Weights of a small image classifier.
Model: 0.669M parameters, 64-pixel images, arch regnet, norm batchnorm, activation mish, depths [2, 4, 4], widths [64, 96, 144].
Training: muon at rate 0.036, 8200 steps, batches of 512, held-out accuracy 100%.
Rows from block 4 of a small image classifier, named by matrix and row number. Rows with one number belong to one channel. Each number is 128 + 32 x the weight over its row's rms, rounded and kept within 0 to 255. All counts start at 0. Numbers have three digits each.
Before each channel's rows are labels from the 100 images, of 14848, where the channel reaches its highest value: "top examples" is what is common among them; "place" is the part of the image that holds the peak. Only what is clearly more common there than usual is listed. The data: simulated telescope pictures of galaxies. In brackets: how many of the 100.
# convs1: grouped (3 groups) 3x3 conv (model.blocks.4.convs.1.weight, 96x32x3x3, each kernel summed), inputs within the group 0-31
# convs2: expand pointwise conv (model.blocks.4.convs.2.weight, 96x96x1x1, transposed), outputs 0-47

top examples: winding: anticlockwise outward (81); small (61); two-armed spiral (57); tilted (57)
place: centre (100)
convs1.87:131107114113128193151154063150105128114067124093150177069089156082159108141106109149116116096095
convs2.87:105100150128110118124142102095136124151151147101144158156082130080134165191117156120151130187194157112172120114140142139157173175085108101054077

top examples: winding: clockwise outward (99); small (63); two-armed spiral (57); tilted (52)
place: centre (100)
convs1.20:169115121146171122132135108136144067118140075162101139127153117082088159191169044129138138100129
convs2.20:117084096150079150075122148110099159127199128163137123098179084128133100120142136172134172092163114123175115126100105052143110167170067128117149

top examples: winding: anticlockwise outward (94); tilted (70); small (60); many-armed spiral (45)
place: centre (51); middle right (46)
convs1.60:108176166127146081080081145099074148082063157167133121152137138129146108063118118138159137104104
convs2.60:114163125164118153163138095086195116149146104095122118134130115193124091146160134127085190112114089131098115137182159145102163131101085135071198

top examples: winding: anticlockwise outward (87); tilted (71); two-armed spiral (50); barred spiral (33)
place: centre (98)
convs1.4:094107099191109160121118175142148160184114092187129124140174084127137149133160101175142131175168
convs2.4:112107124155147052173122134138191161111178187131072114141139107171061147127142169149111127120166158103149077132097136105131153139126099111163119

top examples: tilted (57); small (50); many-armed spiral (42); winding: clockwise outward (42)
place: middle right (37)
convs1.61:114165132087102126169122146159075084087104122106091123141142079184113089206099112089140121113144
convs2.61:146184117074195141123185068160111120115123153146136138146189162117136143144216129140111143179108139127120112109125078080122153087075089129045117

top examples: winding: anticlockwise outward (74); tilted (68); many-armed spiral (43); barred spiral (40)
place: bottom centre (57)
convs1.43:133095171189115128065102146120153105156125168082131134162053103129116118073146095139117172118156
convs2.43:111178142149107140160141127170175091143170090101169137149072152149128124206173147188096162108129169122140169137144149131106133186142107167174097

top examples: winding: anticlockwise outward (100); many-armed spiral (68); small (58)
place: centre (86)
convs1.59:090134090126145131111140096118118237102137107101139107142154176128178130075170104124151147123171
convs2.59:146086201120116117103108136102115127150171174107117121212131111181105095135118107172112165171145122193185109166116146161093113119132160177096168

top examples: winding: anticlockwise outward (74); tilted (64); barred spiral (32); many-armed spiral (28)
place: top centre (59)
convs1.57:045123126125116077138127114090115086107095160071101092105170107121177121155118102098189109132133
convs2.57:185096124143220106137061088156128125129146127125101128143208202136157113093102157106147062129104116109110111167068147065096148107106117147100085

top examples: winding: clockwise outward (77); tilted (74); small (64); two-armed spiral (38)
place: centre (83)
convs1.8:157098098136132139118161164128160161230114124103153126125093145174153108145186115171116085105156
convs2.8:120163116142100123120107138098106098080152060085093121124065162187046068127111117110122116044150084066165118113115087181120133113164089130127135

top examples: winding: clockwise outward (91); tilted (75); many-armed spiral (61); small (53)
place: middle right (88)
convs1.35:146083135117089125173068084129132049130104155110138145120131142131096074141085117145149099104062
convs2.35:142180139077219147122198109128154126123098075112138134107158153116079138051137072206137143127141110121079126146136171145129119110129165141134111

top examples: winding: anticlockwise outward (77); tilted (70); many-armed spiral (44); barred spiral (30)
place: middle right (73)
convs1.26:133172145092122064175107102087120125116142107052102152124074128116136130145055122164122131094097
convs2.26:118184155151157195157140080102129115117116109050186116076134104098105141098077150081119167154122094120155104147188175164110210141139165132113192

top examples: tilted (77); many-armed spiral (75); winding: clockwise outward (52); winding: anticlockwise outward (48)
place: middle left (31)
convs1.56:091139176176121148172170210135136137129153164125119157130075086097143092129145102116122151192124
convs2.56:157103161143098077114132128074107131115174166084108089120119131095184075134088091129112095129157188115100139131117121134106177142086193141115127

top examples: ring galaxy (44); lensed arc (32)
place: middle left (39); bottom left (25)
convs1.29:133138166098141114146050128167125088070151105098156110133094165136118104091187110088114109130070
convs2.29:145095095129129163138125150120113094124146158066116125141097105146115121083124132094066110163130119119168101128198109066116122119103178114095175

top examples: winding: clockwise outward (72); many-armed spiral (58); tilted (56)
place: middle left (43)
convs1.0:113127143170085187104115181096120169118089097109182109113129133124182083183138160140088090126117
convs2.0:149147095119073071123133127159137137147111155162108119125133182141167093097144103111198061077110117100147094108144089085097168107137142179124124

top examples: lensed arc (68)
place: centre (60); bottom centre (39)
convs1.30:106145123104167126124109091154083105089119120075095132107076172188165112102170093102143099125068
convs2.30:147136155080045125099120140138099095097079135087178093097135124113123108177201134102088137104141118117180031160105156099132092101118111110136202

top examples: winding: clockwise outward (93); tilted (59); many-armed spiral (55); bright star with spikes (52)
place: bottom centre (67); bottom right (27)
convs1.78:140135122150153078116116116103165122081122121088154093147187066138115105096107097164093048149110
convs2.78:148155118069115093087111133118084135117072135063154129163134099189141149120138135073132119113109175084138135109124123143163108131107155123126129

top examples: many-armed spiral (86); winding: anticlockwise outward (77); tilted (60)
place: top centre (67)
convs1.28:091131097139090097082126145114065183145095150079164150084106130115161093177146087156112117169124
convs2.28:129156142082121110199139115138113091179178124121087108128138133152132094167131053107133166067120133111122200053123142115100099148162129194065141

top examples: winding: clockwise outward (77); two-armed spiral (55); tilted (40); barred spiral (31)
place: centre (100)
convs1.76:133136111128074150127124139197110106173124088103146107137113149087159096090121108065173104132201
convs2.76:071131138124169125138108133085107114099123161125125190121062163125105080126124124042106102096166140110120115140135188105116129145074138112122106

top examples: winding: anticlockwise outward (99); tilted (49); many-armed spiral (43); barred spiral (36)
place: top centre (58); centre (41)
convs1.48:101074147115084135145130112147160193161141136078150107114146111161162128094153049105165096093108
convs2.48:218161128162150111159156117122151088106174199157102128086169157116180113129119116085124155130153140096105083067117152097122136099057182102096101

top examples: winding: anticlockwise outward (99); tilted (80); many-armed spiral (78); small (49)
place: centre (82)
convs1.22:091168091151105130127084122145157140119107118151153160130122081126128187125055139112104198195130
convs2.22:151084119114142160209105138160084160172131103098144147105109183119132090172179155110177145109106188102053052169154163178145137121134161117170063

top examples: winding: clockwise outward (70); small (59); tilted (54); many-armed spiral (28)
place: centre (79)
convs1.27:121132109123218114128098127134132140111124062112088141140124103134123073096161094090147058144082
convs2.27:147096105144110125119127153148148085084134097130077095111036131138053108136122120086053117201142131149092115100162162078187105133158145101183106

top examples: many-armed spiral (43); winding: anticlockwise outward (41)
place: top left (40)
convs1.42:135094132119142158106104107070090061110083091096095111136082106090118153074145187132119132106093
convs2.42:151133142144100141075145135080144107050148168153060143094187083149130154127073059130097139154166102070094124170112131099112113165114139162109093

top examples: winding: clockwise outward (87); many-armed spiral (50); tilted (49); barred spiral (39)
place: centre (100)
convs1.94:143088115080115144086087147121126122150160098080173064093081134135088140129135130092125169061112
convs2.94:131174177032127118072084148125112171117080128108096128183150071165171163096088144164113124122138118098108163118117139112094102074121125123062125

top examples: winding: clockwise outward (95); tilted (87); many-armed spiral (48); two-armed spiral (36)
place: centre (64)
convs1.25:130137102138149182145125142153140126145115073110125148062120103084177108138175045131133106082091
convs2.25:132174187087161129093114105122134171064141082102196157114119135135144142130107122113074112160131101207069205095147123211118158104082145140135131

top examples: many-armed spiral (70); bright star with spikes (65); tilted (64); winding: clockwise outward (52)
place: top centre (28)
convs1.91:192192108135147124177088123094089121124096151104103110125162113141079143112154103129117094209110
convs2.91:135157146098168138051112079108134162199101101158142134109115120081090143165153140108149106135114136135116109095110123098099106166152193132225169

top examples: ring galaxy (61)
place: middle right (45)
convs1.44:076169095097142148138061094120107083182090081108109108099119075130116133194118139102128116144140
convs2.44:093106175095171099114198107121077117118164149163096149143135102136111153093168119210108172144149161031110091128122102084125113103127151149120127

top examples: small (68); many-armed spiral (67); winding: anticlockwise outward (63); tilted (58)
place: top centre (37); centre (37)
convs1.45:137093146110101101136099131164134109120103170109167112120151169196128031153108089116163113092105
convs2.45:078151142136099096149192123147107132175189139140133100066097162154149167113098088096120104130096183138100136140105184172148125136116168146108126

top examples: winding: anticlockwise outward (65); tilted (63); bright star with spikes (57); many-armed spiral (47)
place: middle left (30)
convs1.51:089084185174094168103129160097111088143168178114120122183144114151108069108128149113151165136095
convs2.51:103146109180128101103100140125102153150124111141227056141077118107149135158144112109126162123098071092128114144094140130131097098110145099179080

top examples: ring galaxy (83); tilted (47)
place: top right (51); middle right (31)
convs1.34:082095124141118127173118113118110045107080110125142127118114113166067094188126171124084094121098
convs2.34:109147119113131142059166172140135096093155107150095135123200111117065087095211110106102138174157097122149178112069057132114107121173165091094160

top examples: winding: anticlockwise outward (42); winding: clockwise outward (42); barred spiral (40); many-armed spiral (38)
place: centre (96)
convs1.81:122093139099087118101080138164105123117163124071158067083123100111126063096129143125168143103187
convs2.81:097113157111097146134110082140128130120032152139113076099080100137115112087133114140138129121105100085160116081083092117091093072160148101097114

top examples: winding: anticlockwise outward (100); tilted (61); small (55); two-armed spiral (42)
place: centre (99)
convs1.74:154150173146122054142139164083124108169171145095158101083087102145095089130123167122104139080166
convs2.74:113158101110115117088128121120198160117147153166129176126136145149083146155094142166144166112085049165100237150150108108164139127104051061130169

top examples: winding: anticlockwise outward (87); small (57); many-armed spiral (50); tilted (44)
place: centre (95)
convs1.33:129176116106134153121157111134160194070155146141094125093127203143152140041156145147130123121127
convs2.33:135076139141131120110141155133143155114092200085097198107097081117121158080093139151131123172158181178136101152133197125135104160079122134137160

top examples: many-armed spiral (84); tilted (79); winding: clockwise outward (77); small (48)
place: bottom centre (60)
convs1.41:138089140143111129083128118102145134074130151137076107107050102111106095096150181123052096150139
convs2.41:107137099137114125163113161088091116135133120137104143169123081218125159059074100126108149132123145109101091144104108131150079094090138175139105

top examples: winding: clockwise outward (100); small (59); many-armed spiral (51); two-armed spiral (38)
place: centre (100)
convs1.75:140081129133164189108073125137164099103144103115121112034095158119147131180130165136134165121159
convs2.75:103197141072097118174111163120112063144195167105128161160100133141123163131119139098144109137164110089102113145131151071122059181118100122135125

top examples: winding: anticlockwise outward (86); small (58); tilted (52); many-armed spiral (42)
place: centre (93)
convs1.83:160150143153151182090085134208125107100080163102090093124169115113124168148153132125179123159155
convs2.83:138094149187142010102094138082152105112116141106107128103169138127145100152109097127152110086172131048149096112163077130080120120130149125191155